{
  "model": "model that predicts nearness at each pixel",
  "dataset": "rendered solids tumbling over patterned floors",
  "train_examples": 195000,
  "image_size": 64,
  "crop_scale_min": 1,
  "horizontal_flip": false,
  "translate": 0.06,
  "encoder_arch": "vit",
  "encoder_norm": "layernorm",
  "encoder_norm_position": "post",
  "encoder_activation": "geglu",
  "encoder_mlp_ratio": 2,
  "encoder_head_dim": 16,
  "encoder_fused_qkv": false,
  "encoder_bias": "all",
  "encoder_qk_norm": false,
  "encoder_parallel_block": false,
  "encoder_inner_norm": false,
  "encoder_moe": "top_k",
  "encoder_drop_path": 0.1,
  "encoder_num_experts": 8,
  "encoder_moe_every": 2,
  "encoder_expert_mlp_ratio": 0.25,
  "encoder_experts_per_token": 1,
  "encoder_shared_expert": false,
  "encoder_patch_size": [8, 8],
  "encoder_conv_stem": true,
  "encoder_layers": 8,
  "encoder_width": 160,
  "encoder_positions": "learned",
  "decoder_norm": "batchnorm",
  "decoder_activation": "leaky_relu",
  "decoder_widths": [48, 96, 192, 192],
  "decoder_blocks_per_level": 1,
  "decoder_block": "plain",
  "decoder_attention": false,
  "decoder_upsampling": "pixel_shuffle",
  "loss": "mse",
  "targets": "nearness",
  "residual_init": "none",
  "optimizer": "adamw",
  "learning_rate": 0.0023,
  "beta1": 0.9,
  "beta2": 0.99,
  "eps": 1e-06,
  "max_grad_norm": 1.0,
  "gradient_centralization": true,
  "ema_decay": 0.99,
  "max_steps": 20600,
  "batch_size": 128,
  "epochs": 13.5,
  "lr_schedule": "constant",
  "warmup_steps": 410,
  "weight_decay": 0.2
}
Rows from block 5 of the encoder of a small model that predicts nearness at each pixel, named by matrix and row number. Rows with one number within an expert belong to one neuron, the router's apart. Each number is 128 + 24 x the weight over its row's rms, rounded and kept within 0 to 255. All counts start at 0. Numbers have three digits each. After the name is the row's rms in percent of the matrix's.
Before each expert's rows are labels from the 100 images, of 14976, where the router gives the expert most weight on average: "strongest on" is what is common among them; "peak at" is the part of the image that holds the peak. Only what is clearly more common there than usual is listed. The data: rendered solids tumbling over patterned floors. In brackets: how many of the 100.
# router: router (encoder.blocks.5.mlp.router.weight, 8x160), inputs 80-159
# gate: expert gate (encoder.blocks.5.mlp.gate, 8x32x160), inputs 80-159
# up: expert up (encoder.blocks.5.mlp.up, 8x32x160), inputs 80-159
# down: expert down (encoder.blocks.5.mlp.down, 8x160x32, transposed), outputs 80-159

# expert 7
strongest on: count: one (96)
peak at: bottom centre (27)
router.7 089:117130120126121123088125120120114117114121137117123117173043111129122133119090129120108122125119120119122116123138125122125123116120129116201255120119122150120125116120120133123141156120121121111139140237121127133121126117070125134111119119
gate.7 158:121114107178099132084102131112105112134111115119106116132105103113113136127102122123118119118109104119138110102136131113090108115097115124182067120105114161113086110115114112101153136122058118114171134075115112121118125095146078106109133116
up.7 164:124125127080128099147117131125136131116116101135142140104151139122120147117144102122119131124108123120111124129088098118135130117135092126044189121134128050126149132122115089145122070130141121147095140238118117115111150136126142084133085137
down.7 132:147138128217128140152109129154151135136150121152118118136094130126131173122160114135126138129158155149143144142166133136147127121141149169016151122123124155133131129112140152124140153139105144111102128094137151131157072163175137139122142133
gate.8 098:131095163199137124140131144139127139136130086120123138122184156132131134121120129122102157122106110127143121133082122133132126107121087144108112141120138093121120145163120069156200086141104162126161136108136114115119179139190107040144148152
up.8 106:110111129176140137148127148135135147116118094134130139110199154138117140138132111117101129111141142119109115140080128133160132155112078120121108120143126062128152123138114076144188078108106124141157135137131101103128173160182105047134120149
down.8 088:098110081117135061130119162124126113105072112126136126144157139167128048111140125132138120112107112132128153107098114122128122156124122117119129112085139063090117138138153105152157091103118095111127080117109120133147144169149115158132089111
gate.9 104:133089118176121136145129144152136128133125088124115148092174157133123135138100120127105144113097112105114121144097149125139137113122066117133114124138128058118152117146132057149185083139107151140190136121127110104115180161191122032138108170
up.9 114:105122131209140128171117149132131145129105100120128147100213129142134119123165122116100136123128117113112138137073127120138119118125097145101087121133119092118153131133119076139204069125122120128143113119128110094106182146210113063142130129
down.9 094:129140114137094097146116134118126154099126136144120142112148127113134075093148108072159169133123138139084112127044111128114114113134124096131085115077092101162115110111110148109165087120124140186115091141157132083116124129130090149125108122
gate.10 052:163132135080138133145152122121104111151147101139156147076152147163159148151081137105189132145103098129154109140123173104162131085124154114170187121113131138121140158144114088145098157151156145104129194145114126162088148124099137116146150160
up.10 060:145149132112124147143125152116152152118142134154125144097144159138096091125207100115202131116100143153128107112122118113127145128155143144093178116144132123142132107091136107098116104116111085095095046152108130121101136172148118140133128125
down.10 101:147118130120125140153128116149156101127140116128113104136117119093142103133125144116149114113159147128124126122112119092105111125154139145189112111124152158139128098119104136097131102140115151133104122228154139119131155135112159131134115129
gate.11 068:116072079122127131139103112107116087140111094100105104093095114120114127120153129101155093107118135112116120112139128118120121103116107108134228114074116092115127098123122095083108133125111112114148134094117118106099151134143113102104104116
up.11 080:121113088105120145142131135095126117139109127113124102127062122103104076139091140153146139132111141144135092105150135110138105113110133101153239105112151135121114114132130146127049165134118120131159098112114136123125052103091118147133159122
down.11 089:178130115095136151170127138131136106124099126122135105125164127126105110111129124111113141104167165125118130141083113104131116139123139152153143075104109136124140111109110105092121103119122100148144122219130133130119124113136118129132102123
gate.12 058:145121103169128139117124130116152144123174101129131117145154146172160071136197118149158153131107128153168102120123140114111124137121148130081103123107147189140117137123141119142188109149106163128149093088138154152138109135189091134131138134
up.12 057:128150130056126123083135127131129162110128095146091119137124158134108185139089084108117109133136115106105139142127093130148124107138116127186135106123135077157098138143113109110066060130097120161132155178120124083128186135086130139141109127
down.12 084:131116140100110155132139127108123143181148139123084108127142131106140118114168149127110140082137143139128103125130143120154127139098115162171089132127157161147131112164120135106107123106144115168113094227128137107121149145139139153133128131
gate.13 159:116115136192115120131127144144122150130115074113140145097191141147123133130126112118096121108112114104115120129065113114138108122115073125117099119133122080120127127143126052144189073128101136136169144139125109101113180147182109040143116134
up.13 169:118113142172123121148112159138139144135113081134135141112212148131124150123150119116103118108130114129113123125072105123141122122133091123094112126141110076135128126140117069141176057117110132150153124132128099104116189156199112048138118140
down.13 114:107102145101105099140133126124141140104134142135121113156180139137110106090143117115120103101125141108122126136084094142145138119123141100142136129123139080111139123149098140101195085127104084123125069139108131132107145142164077094138146082
gate.14 054:132125087090110139126099107113109071138100122121114104102099131087127093126124131125108096122124121117158109072136088106120099143119150094102245123123130118099145105119124131113107174142149147106132098129112122094119133135143096109091155104
up.14 074:112107126110123147131122116136107108131147166141131103134068125109112062123120152122169133112145148118118136127173136131139123114129156151128246114119113160136119107104118164109067184121119091105130088143133152145122082142085119156117146119
down.14 096:138125121121111141149160121123131146134148144151112104157173151122122064128139148152151132109122138164111108154091126120131162143136101115198082154100145092125139115128128117129161136105121101146118079208141141115124136083103100109106144131
gate.15 155:131101124158110127106121147108101118152114111125109126125078115104110128126084144118110108120121110111131104108138130127100102107109100118233091131106134150125085112115122095101133145133094129116190137056114116117114133128138083083123159116
up.15 129:106115139106125110089140119144161124098109099145134161096189148145121120111143095121114135119136122119114136148083108098118132117128089122046174114138126078121140134154111106160139093116122125138072144229128136125123153121147144084138101127
down.15 116:105139143214132146164140164130137105152156114146125141134101127133117138146147130136138128129170144123121132136156114138122111136131130119042144137130131172138119132143131160119131138110135115106125136101144158110138111172143151154111159134

# expert 2
strongest on: count: four (48)
peak at: middle left (50)
router.2 060:152118128118130140167127139129141146144129121138127139066103142137129138135120129129148132126133134133129131127129132133149130144128126138186154135136132124132129139132128125130133123130128131147131126250123130120132138137143135131143128128
gate.7 091:149132139088107131091117109150121112122126131145099148112101143096131153083102105134117149138149082116159125124177123117127155102093130123127172126100139092140110130126145128118086144140125156148137175188125126131099181082122115151123134157
up.7 098:114166135149129095100111142155140122149119123123154128148078157127096161143066148214118121124131121130159117121184139135070120126150149139188168117121149176135150126162162131152102153109153144131147150177143119086150141119088143140140133117
down.7 097:116156125148065133163097135176092118116130146121149114121160133117071111105151101159105126136152118167137159143149115108156126087131111117069104161178091097128121160092138152145107124130157150127131128129144144113149130145137106114113133142
gate.8 103:119115147076128156057136123119135116145129144117135123113072160150140169106134144156126136139123096085103091134140142135102124085141149107075203103104149126112127127171102107114067170149188112123153137140146145110114161134085137139144134138
up.8 111:088129130154141121099108115140124088140126129135152098157096134088158139140092143125092117118133100112144121112177103144120127124124122155226054112131160174130099138127142137163144176117104119108183151137101104140155095110076138117142158124
down.8 109:140118135135084145169099101128115148147100140146108106132124115126135108117217130172127136117095127129103128102098150101161145126137085149079119141133144099135115123147117156101164081110127145142083102147118116123130150163185141157140116134
gate.9 077:140129129092152152036125095120137084129135132142115122109106144123105128147124121140177151150125167129115131089149144136097165136132132110178159157118115120145102112146186119133134097123134129151105155173116138165097131140053101129168146133
up.9 088:131143147111139136108193107136128101098143115140090164107103120173126122114075152156122153138135110134098113142134163134120145122114151139241124140124126127119103127109124130104109147118140154085165138159107100145135117142087105190132097146
down.9 100:102104120159124128166109157142095132160089147096164137102171113088110123130180161127141094079145120124111138157102108134112103122108137121103116116141083124098133120105152116067145100096115149123108169152096158151140152154137118110128114147
gate.10 090:143152112131079123056119096148132115108087116121123149079118153163151153145137143158156174106127117096152110111143111143093117130139128131111160123108183087126137108163142155176097166156147147097157132127141116146138115093069149125146122163
up.10 090:133112103124171153106162176109180144146129123116096139070088131132145148128096143124124145166109126102126132132165133111106144088119107116160094138152139129139101082096150120157100183127097142082187157141125131157105081104072110151136123113
down.10 109:100142134153112148136171140163165131119081144131082139094160164126147121108172125141144115112116173153109098142088121145166100130111137126102101140110071122116170134134130063106133098110158154137100099182119118121150129138163110120122090157
gate.11 089:125150178095145132056086127141118113149142142129124126119069116132144143128063115137132111090127134120163143104153111142128102134153142123186145127111132134115101119121141140167101137136126138161189147141123122109105119101100098093162133133
up.11 087:128109090127111131082109143121093138110116149147133122129128136179120104112163149149094096132142109130128170153105128123130165075132129103187130127124112180097121158112143140145091145119158139122126168163119149187124127101081124165128127113
down.11 097:143117108112129134170132131172113090116163161115125133130109149140097126112176070114107122128138096147130138101116122125160136140110072114100069138138085125107141084124142163160095097091171118134121105157123123122133165104155149128130142123
gate.12 098:135145101118092146077134057114127115118112121135131126107079171126147147116084125129166156099125103116155090118173132120116127098105149077145145110129119126119139109182131129140096175148142135116153187145140125137106141080125155136105121147
up.12 092:095100165098156121103113096113135119100133129145117120134122104086136149127092126138075129127115128114122090110179122122094132134122121131139156114089098111132123130121126127148104168170121147115183177117144154114135137134128133135124150135
down.12 094:123147072086158101122102096126142130107156138113116126148139138136144118146100135118114125145117145111130144104140139143196170140125159110092131150072154107099115088151128147136116158172159139139136066113135139150119088126160058099138132118
gate.13 063:068093121115093147132110133148147125145154097118134133155105171112148147152113123126093108113154153144111120153129086138094131123130119115095118125142133121096139137140124065113084143136107120134150124123094125103123121144175113107169134122
up.13 079:124126135175099155116124089117070092110159134092144132175142088098060103117133131165090148158152085065111150142134097154100145124137130182134128106130118156134142121072145114155127127169138160157172101122159140122102146145213149119139149139
down.13 100:099125119118102122149128103153149148053153161126117119160136127174136153121133128136112119099109159120076140114122117159155148170081140141117169118132151091140123100088106139135074150111140128110155105163124080075140144104148138119122112112
gate.14 107:122136128136096154142106133122121130135128134124143143136104142108153128115089110149134125120130117118158137128152100117145120100100129091143146102107141105123065128135137146161123150155099149131169134110112145128116117073130086123144159162
up.14 132:114141160113095072144125133125065157122125148102130119114069144136119086185072122125102128152134159116119122128138118143147119110144124156225158125146118119169119153116125126121118155115141163124187134116139107121104134139110093175139147127
down.14 099:150140119113088124120108141118128132117120110167089138131135141126131157111109126147135115124144129176134135143132133136088113117123119077149124109082124149086131118136134150105098095137117146139181095147076110103130115080041134121138158118
gate.15 118:145136134111158104068152131141137121157156104158125127108099158175156120169082140114150125150146151125161125116154169126137127129112131136151149148117163172158094134142111155098099157161156134171164156144163144153102132124071116144160106155
up.15 139:097153106108119142104123126144118090115147149101123149138140123122157133127119150173126146160117108123149127146155135115127102092074128111122163119127100129107091133122148127174129177120109126090125183148097079126149164118089093138134136162
down.15 109:099106147156108169158128143124175136105145129106135112106140107144129168126168104177137133180120121128101147097121129151121112144150137112094154137109131141125143182136138114161145147134090117110089155124108131091162139111136101126155122103

# expert 5
strongest on: count: one (98)
peak at: top left (62)
router.5 124:098115115105110104098114113117100108110113115107114111184067105103113114110069115116087113111111114111114114111119113108116110104116117112133255108113114121112117109113116118114097117115119113100116119168117113117113124108084115116107118116
gate.7 078:127127116163108146088105124133126108140129123103125139118097137136125102130058151130117135111111127128133116131111135114102125118114133128169173130129152185106120126126128115117131163145092143122164154043156149118120093133124119140118178153
up.7 075:099119138164151122089127144150101132115115149128124129132114096112112116136077142102137118163107113102146114120132114134119117122125119135175175116135141196139098138099142142148151116129095149077122135037127108113129128118076110146135152135
down.7 069:140147118124108118117145169118109128123135142133115123127115109123123155114081128105124138097113156145114142128151120140087143109097128129101038143144111121124133146118153125144131168131118108128116172095173128136132155112101147110112159128
gate.8 076:109122141167123138079135119133133110141132126137138140135117123121126105121072146123124131128115131124125136121126159130081157133130122142192103135118132178112105114113143121132135176131089132150142162031147122132149140131122100129126166146
up.8 069:132131120180111113088139117105113125129148153109129137131114120141131114130063143154098137145122124085129133141139122127122099101146144146208082118128128212106123115151120152124164127121134111085162140016126132125123120135089119186120146130
down.8 078:099125140129120159104102105128103109116124117096119120140101126117156154123108165124096117142136143121130124154136122136108127131101124131066105136122149155119123113143077123106157149128167104137146131086130141103144158089129135110122154114
gate.9 089:137119115165123115092121148130132073107134117141117130108154136129122121137145198127127110100145130126119111100104122130073131116130119133049100118108144170103138118139109133125181158148084120137089155129128110129110133111165158126144170112
up.9 084:103127105171111120158115148112121076127109130138127131126173101113140106123177173123122153124135126112166116123089106123078151110124130125022102115094132163133120118136105149142154164134100135126091134129120114133116140111189123125111165116
down.9 076:131147133175125120110118090136138146128145154136168131146142156117141096131104179132131162149142134135112137137102134150085127154117156168082077126168127144127140144145121127103151135139138111165113158188118095133129136173118161154130144150
gate.10 063:136119125141128130063127148151124112128131105137115101115111149147142124161070178154151142100130140124140122107149135142122122122128121123155168138104121162139047102147156122129131153126102138128149164119116126097136110132124104130128154140
up.10 051:119158141128143130086117152105132117154116149146147097120054141165113127095045150097133130151132118129148125122136121128142105148124133130151184106095116163143106134108148142143096128132099153083124150106147117147100131132066102153133095114
down.10 066:128113125106126133152119139139138116100127114144150136160134126169103108089111109151103141155098151105111133102134098118100128134126153152068068134115126076119148123122098144139117144158147131142139105142156104108112098106126102117166105146
gate.11 086:140126118141102138055137126133131137132132116101136114102097142132130124152069186128111130107111112140152129124126143135075116113113129128183119126113158172130100111155113116105112172131100142125131179063128129123102114109092129129122161135
up.11 070:097115155164127127088135139122097138129127132133130145119092103121129081108069170135132161140108131136151151111138118134110125110115127162218121144141130187131072130139125141133141134119108115078141145042115102126129105135068073148150146118
down.11 064:128155131111118119108135169142109082137111140144130163129111135134112124119122147114083125186162124126107141121140128089096133181109127113074059142135144107136123109144114138153133129133157129173128140154155137148105152108113142148095115122
gate.12 261:128130133113132132121132129122129127126134126125131122133125129132138133129121131127132134130132132128133132131137134132132128127131126126132147125130130117132124125131126124133119132128129133136132133226127125123126134131118126125135133133
up.12 284:117118123104124124117123126126125123124118126125124120116099118125124132125100121128116125119119117128124122124133128120120125120121125126131043122130129119122120128125126128125108127120126122122137126098119130128125129120098125126124127116
down.12 338:112109128123122121123125118131119117119119113123122123119117113123121145117121137119119117117127120122119122113126118119126118121128114126255211124122122145121129124122129111119118132127139116113138125179118120112124143125124137111114125123
gate.13 039:138158123121127078085132142152092135133141144125120148105067116162126142175061128110113194106094117121132119071144141109087136090115109113183129098098140118114103133134167118114124132118095097115163114131121140138131146118070149113097142166
up.13 049:095177136094110104054147139131122098116154117110121109098109135127086117121091139123071118135135128130127132134126136119135100124142190131221138125129117161102129130114117157148095146126123133123173155094152129142105155130078146155144099150
down.13 072:126135136096096095153128122162140115141132114140133144083124137131124116115124114112126129111145135138109145117137143121125146100132128145038110167117103094133173111134158122133068110159185123157121131194127117143139135136146081149191091138
gate.14 076:142117116130112115095132137122127105112135110144128139120093111128131106130043151132127126137130135119137101122102127117086126129130150145160148123129133164130091110124129117125148157118093129132131170046111099118127089109080116117129162137
up.14 074:114144126173129136111125161100134155148130138143116140151084117123111092148053137142155115131149121112116115132104122107120124131131138159224126106129141170115098122121139132105149129130115148120131156033131125120155117105091077144122152108
down.14 075:132096157130106113133100136127099154100111129117113127154129144108116142125131149161085118125130141153138142129143116148071120147142108137101089146123107161152143124126127140131120142114120115121121132099156137099112116130113176086139159110
gate.15 053:151108091140100171044126131127123109162153127128138136130108141143132128155101154151172106109120117104180101121139135119105128104125119102202131116109142114133081096151129082120138150144109148126162135121132131123123143107122093114140148145
up.15 051:096137116109130146066114159130072079129128121110150071108095119166147137115040121126119091144137120079132130133150114140143093106103135153191113083113132159104102147112145130130109140123124114114145140131108141133119148113103117122121122106
down.15 066:132102118115107108131172133150136128107131154168109110108114126124107132117133103102127117132117131133141130116109120150115142114137121130050075136164142094099109151096129162123113131113168159171141124186148135117140124155157124133145104120

# expert 6
strongest on: count: four (81); light from behind the scene (51); green object (38); cube frame (26)
peak at: top right (42)
router.6 152:126141135120135130115135128133130127129134139133137131110089135131137115134089126134119135139134132134136134138122135134121129130135136133090069135131132108134129131133134138135114119134133134129116122201143135137136121129099126138133131135
gate.7 070:133126137131126149089119134132132140139134124129119124130109132129133110136086123122142129120138131128133138122139126124129129129127124129094255133133139140132100117117131121135135129132137129142161116126132128126126112117109113120135142140
up.7 064:132130128143124123115130107132128120129132141126127140148131131121130137121139130140091129123111118128139124132127132122136119128128120133235001138130119100127171133131136122144121119134129138130121140101125128125143141137173121126137128127
down.7 082:112109117089114117138114125121115119127123110113119119115135113105114152112150151119119122116119126121115117111130110116114106114110105120227255117121124142114121114117123111118145129129151129108132120109112105104114149140114151115107134124
gate.8 060:134125130111125154085129125131140137135130126129123119122076145131134130134062127135136141125127137124133120126137134120131139137127142130072255131136147138123122129132122123126122153137127131129162138128136142138123115119101113128117151133
up.8 053:108127127128110127153138125136114139122125123113118124138141126124126119136140137131135144132125112136131132135132127132125128131127119115255000123126129119125140136126136127136145133131140140115114140106128144130131119133126136117125133135
down.8 089:115110132092115118152121123123112111122121115119114122119128108113126154124129143123114118114118119125115119118140118124127121115124121110255255121117119130118124121120119107124131128124155124112139150112117117109120159111106131112112118117
gate.9 070:135135134127124131105114123135128129131130128133124125127100122130131124132089127130137116128132136131148129124137124121137134129119129127055255134134131131123120138132132121134107140133123134132156147126123118136129140123112116130132139131
up.9 055:115124114139119131157124122148126128114121125124130123145155153121123115131152119141132147116122111117124132131128117141128119136110118117212020110123144113130133122133128118129128118124124129116122111094118131116134124135135145134116123128
down.9 083:124109129093115113149127121129118104113114103118129117119128111102120157119123132117113120103122111120120123107137117114118112105115109122243255117115116132117122113124127114129131130131152119121144136110117116106122159119110128099124121128
gate.10 064:145115136141140125089126151128135147130129126129126137120110126133134100133074136133141139125126129131143128122155147133123122135121124137127255125131148172136082132133132123134132148122128127135158111124133137138137104125082125112138150135
up.10 074:124127129142124133140124125138126131133132137127128124136149128125131133121146128134102135128127131122133138134120127131126123127120121127255000130124126115134146133129133125135146126134131134131131131116134130128134128141157122135127126129
down.10 084:106110121094114112145118132125114105124123104113128122120131111113129144118160151128113115109115121121118120115128119112124109118122114119243255117122124148117117118123124104125146131107147120113122132105120110114108159125115146110113128123
gate.11 067:133123134130128138085123121125126123130133129139125135123098133121121125146097129128131125134141142125131123136147129121128122121148131124074255130132125150130105131131126139135122130145116141124138137133136121130118140115108130132141137133
up.11 057:125130124153132126128124115135122122132140121128124123148152125115130127128143128141110138140119122132140141125135118125136117119115117119226000132118123110124151135128134125137134110134129140127131118088119125127143127123148135114124125137
down.11 081:108109130092121116146116130124114104120119111116113126116141119109124153116138135127108121111118119119114126115136120115117116115122108119231255112113120135125132122131119103133144128118146130112136130111113110104109157120113144102115122116
gate.12 046:147125127129142130091134129113113149116110100133117121096099140126117100129086137137162134126105129102113118114126119124132112111126138124051066126117134196129096124120106109115117142121127127107131116152116134110109084119103107113124131120
up.12 044:134132126148144128157130146121155132131136143129126129151157144124132138131148122150127132130128136123137129131130130101129153127141116135240225149153135091130161130128142137143147115120119126123110127110137136148149163125189125144135130119
down.12 067:107106127092120110134102120128111111115123100115122112100135100102109168114167159115113109111118126126107121114139103118138109113123102114239229120123114166123126128133118093127135140124168104109149147108106103109104176117104160094113125120
gate.13 058:142121128133135131100128149121149161133125110131133127110087135140123108143046138130155140125126136135121136133146126131141126127131127139093255127132143156137101129137139126136127140137119132129163124136124126131128117122103115126140169126
up.13 060:121127126117119133159139128132130125118114114129124122149141139137126119135162136145140130128130127139135121119127126123133116124134120130250000132129121123114118128138126127112150130123135133128108135124114131116138119121141132122125127129
down.13 089:109108124096115113146118132120110111125124108124112115118136111112120156126116145122103109121128118129113123115140116122120117107119111124255255118111122135116129118122113103132124128124154118114151142125116121110116161108101128106114119117
gate.14 030:131124135132146139077124135150124119128148152125130151149095144120152109137063103118106112128138134131171128125161117116137103136136124139196173143134122137127094135118128120165134146130101146137171131074128115118144137103121085107129148122
up.14 022:137123157129142132164103122145110116123122132113125128141103142124128144131179151119118120127150105125148135113117157134131144093112142106078024135122141139147156120159136135123131130124131150123124157189150151182129133125148119162155145123
down.14 107:114104119094116113144121130118119114123118110109121121123125115115128148119120136114109119119119123115113115120138127119127118124119115122221255114108119138118133116124117113124135130127144122117154141135117118111108154119112133108114122127
gate.15 029:120141144127109150062100116152124089131140147140143118101098154117137146143088106144110139115134124118145125118168130117161110115137129147115057123106121157107099112136123123169126155165113159125169155129124128154150159081108100118129141134
up.15 019:144164124120141121097154140131155125148124130141127150159127140117129108119170135131107157120112130148144155088158123145136123126134099137200183154136109152119127120091147135132171113109146129149093084069162157175141086102152120130093117100
down.15 107:117114129105115118143116126130117104120123115124125116120125118104120156119133136117119119114120126123123120118135117114128127119119114116216255123120122133118127123123126110126130133123145120110155139142120116110110159114104135111120121123

# expert 0
strongest on: count: one (100)
peak at: top left (44)
router.0 079:142116129107134132175122136131143141143129111134128137165222141136128126133214129129166129123130131132128132129116125131148130137129125135197255133135130138131129139130129125127161107129132129145125114126122121115130139140206131131144132130
gate.7 078:139142162131110121103151111138123138154150148137174151085119142114123124118137172133119122119129124104141149146176150128114096114139175104171062136113130181119114133130127125145104195155146153116099122088160098154101119088151118145130141145
up.7 083:109140081142121141158124168116131135120125088144140122163159152122129150111162147110109135114135168111126115134104139126116142107101143124095179127088128128142136106126118129146126098109137120148097135138075117119152152127148139173133126135
down.7 104:128138145095131156150110139115131151124130128159077123101111133134110110127105109128133132126133125147119116154124112128157122159097111105118150144111114110119103116152146120112105117145136182130185098127138109128103078120156086145135097130
gate.8 082:130112124146126137068130135134104079114166104138107126138140128144120100108146151122076123123153147089155122099173109142114134083123140117177003115125114158113126098125148112128153154145125111111115154131129104127113126103154108084147158135
up.8 084:140123128137136148118142098123120123158104115136122120137131078120091174122147111155143132143129151155105124113089110138151131120101137147098242104133129160104113106085140140138108103150094152155131142133109098124120188104107103180127127124
down.8 097:142107125103098152154118148159123116097141157129147126106092155188143083139123073142134126140113130114112151163160109121157138147115122118117151119142114089123093155130123122135093126130121179121184134138162142137120107150111101125168120142
gate.9 080:127149116126116157112144102100139118123127119145144182133093143133120109126037118135116151105122131124149147124124146119123113124127110136193171123115150106144097102136139105153076132137116131151165142093126131103135101105100070141116131131
up.9 087:145119099147133128147127114127140141117086134112101116151155111126097147096215136099107148131138114100072127126090149132104134126136126137066105142158158129138169106124111139101158114137141112134099090154144154104140113124172178145101117114
down.9 087:129126108111124115135150152176169133112190143129135125098129133149143118093127139121135136143153104132105165146119099132140154107089131089090157166115130062132162124155156061106122089149147130160156101156152107122140129144182171123107127160
gate.10 074:121163105140120145112144131117167107164125112184138114147156139094138155116105144143147117104150154121153113131082117134107099108118124106188092125151122143155119105093145111114139151123118125160109188095125097093132110100158081125144144131
up.10 085:126139104120110101149156083137127112109163137111145110132121095117132165116168153155113150115159129098129115135153121138073143112110121130081198116125130156160131123121107127192126144164175123087133135103166157148125148087102164116122135138
down.10 085:122148078094123117150111138130155134119140111137124143119129145131108123092137091146135141143086124136099161150114116119183124107140092157118180109126112067124089137162141150127098099159135156119116115105090134139143098112125091123181146108
gate.11 080:130146138199135122091121118144158107132125099116110153106142147133154123140101120108123147139113131112166098118169104125160157103105120094173092130105126131150087135168141110164124152125085150153145147120128101150132172101158072122127098156
up.11 079:101117105102091141110121098129104108120124129104103088129121117099100132152149093106099063115166146163148129132110103128131114105155127149103210145145092120146129094099119151111111102138121080126127110153157131140103162101097154178096064141
down.11 097:123140107097118138113104119154117155143152156137133134155146155134089137115084074124114150154127120162171125088169100146188113146086153107124162118163125087129105120132138124168101126137155139128191101153128143114162135163163076102136127138
gate.12 115:134138135121137153066117130152149122115148129128129144135105142131103122114025117149122161118131147117124136118155119116112128134118125107236107128143133139116107141117124114141115173136117141158177148107114129135134113125088103098122170142
up.12 088:099147141102120128104090098129115120149151124182110130129072152116090164124124116138140127141148174101160160114136102136119144141137121114123153117105114132148131102105105148130074129141152156138117127177119109154095183129102149167140070150
down.12 089:097132125089148141153093127123099136110114143147124160115105131130134101122091064126134144120156141121110185118170113121159127129145127120126138117140081096106144144151126105129113139106124154145152144148142108170126113130125074169131158132
gate.13 081:135142155174132106098160131150110136146130093155121136151170119129090089149071146132101128144136149166107152118137125122120131118124114151172055093114142134135091096135135124130129162135088139139139142066103098130115135115159087129125125116
up.13 087:096140133096094113132109105128151122126118105114141118149122125127121178089181141154093113134138124118157107143122116144123153114140145107076209115147122135116153133129119149149141158136150117080083109149111103129102167115101182152135091128
down.13 094:112099127082138175163120123168113156125142115095164144127135108136146108126096095154134160088114131113139134126132117145187162151090146122086144124087134126120118117136133094136129159118157140141164106146133105126144108105119099099130117146
gate.14 118:152139167098136132086120088107141094158137146172136131147111120103130143133105061090102088197122151117138151140147138116132141104144144126159175124117085090146118098100119132136099130121144096149146123122158102168127159132125122137128087120
up.14 130:121112104145111129160116158148129120102131126108122093128182120132136145124180194146126128080119110118121110129091134123094128106114132121088097118125137156116122136112108169129158144139097129102099168142103127089143136114112148143105139136
down.14 085:146126147153093096185138169169127141133166176132126142096180147162145102136183122136196137130104127155113146102088128145126147127110105161106132129123089133099150141137113128098164097119149138135063092166117108141140148089186128161111096132
gate.15 090:118103122134123144086120114126112103119149122133114156145161143113141112132079161141097123126123098129169144145163109120126090129151108125174068131122118140106096148123145120137123162122129138143167147072119094124150132112131102112133161154
up.15 095:108163120096125104168142125124102141123152118114129107122137090128125118125169155108099145136103102121132132136090151100106148086091137119088182120104149123151134101123117134131129108158155112111117115172150146139118119141133141182112099136
down.15 100:132124121104144115176141112123126137114148112100089124128146157128176108102136076158134137118179134130080165095172104138170130127138108107052113111127133101124142153148105125148092120103154137132122111143091098099152111131151080124085137157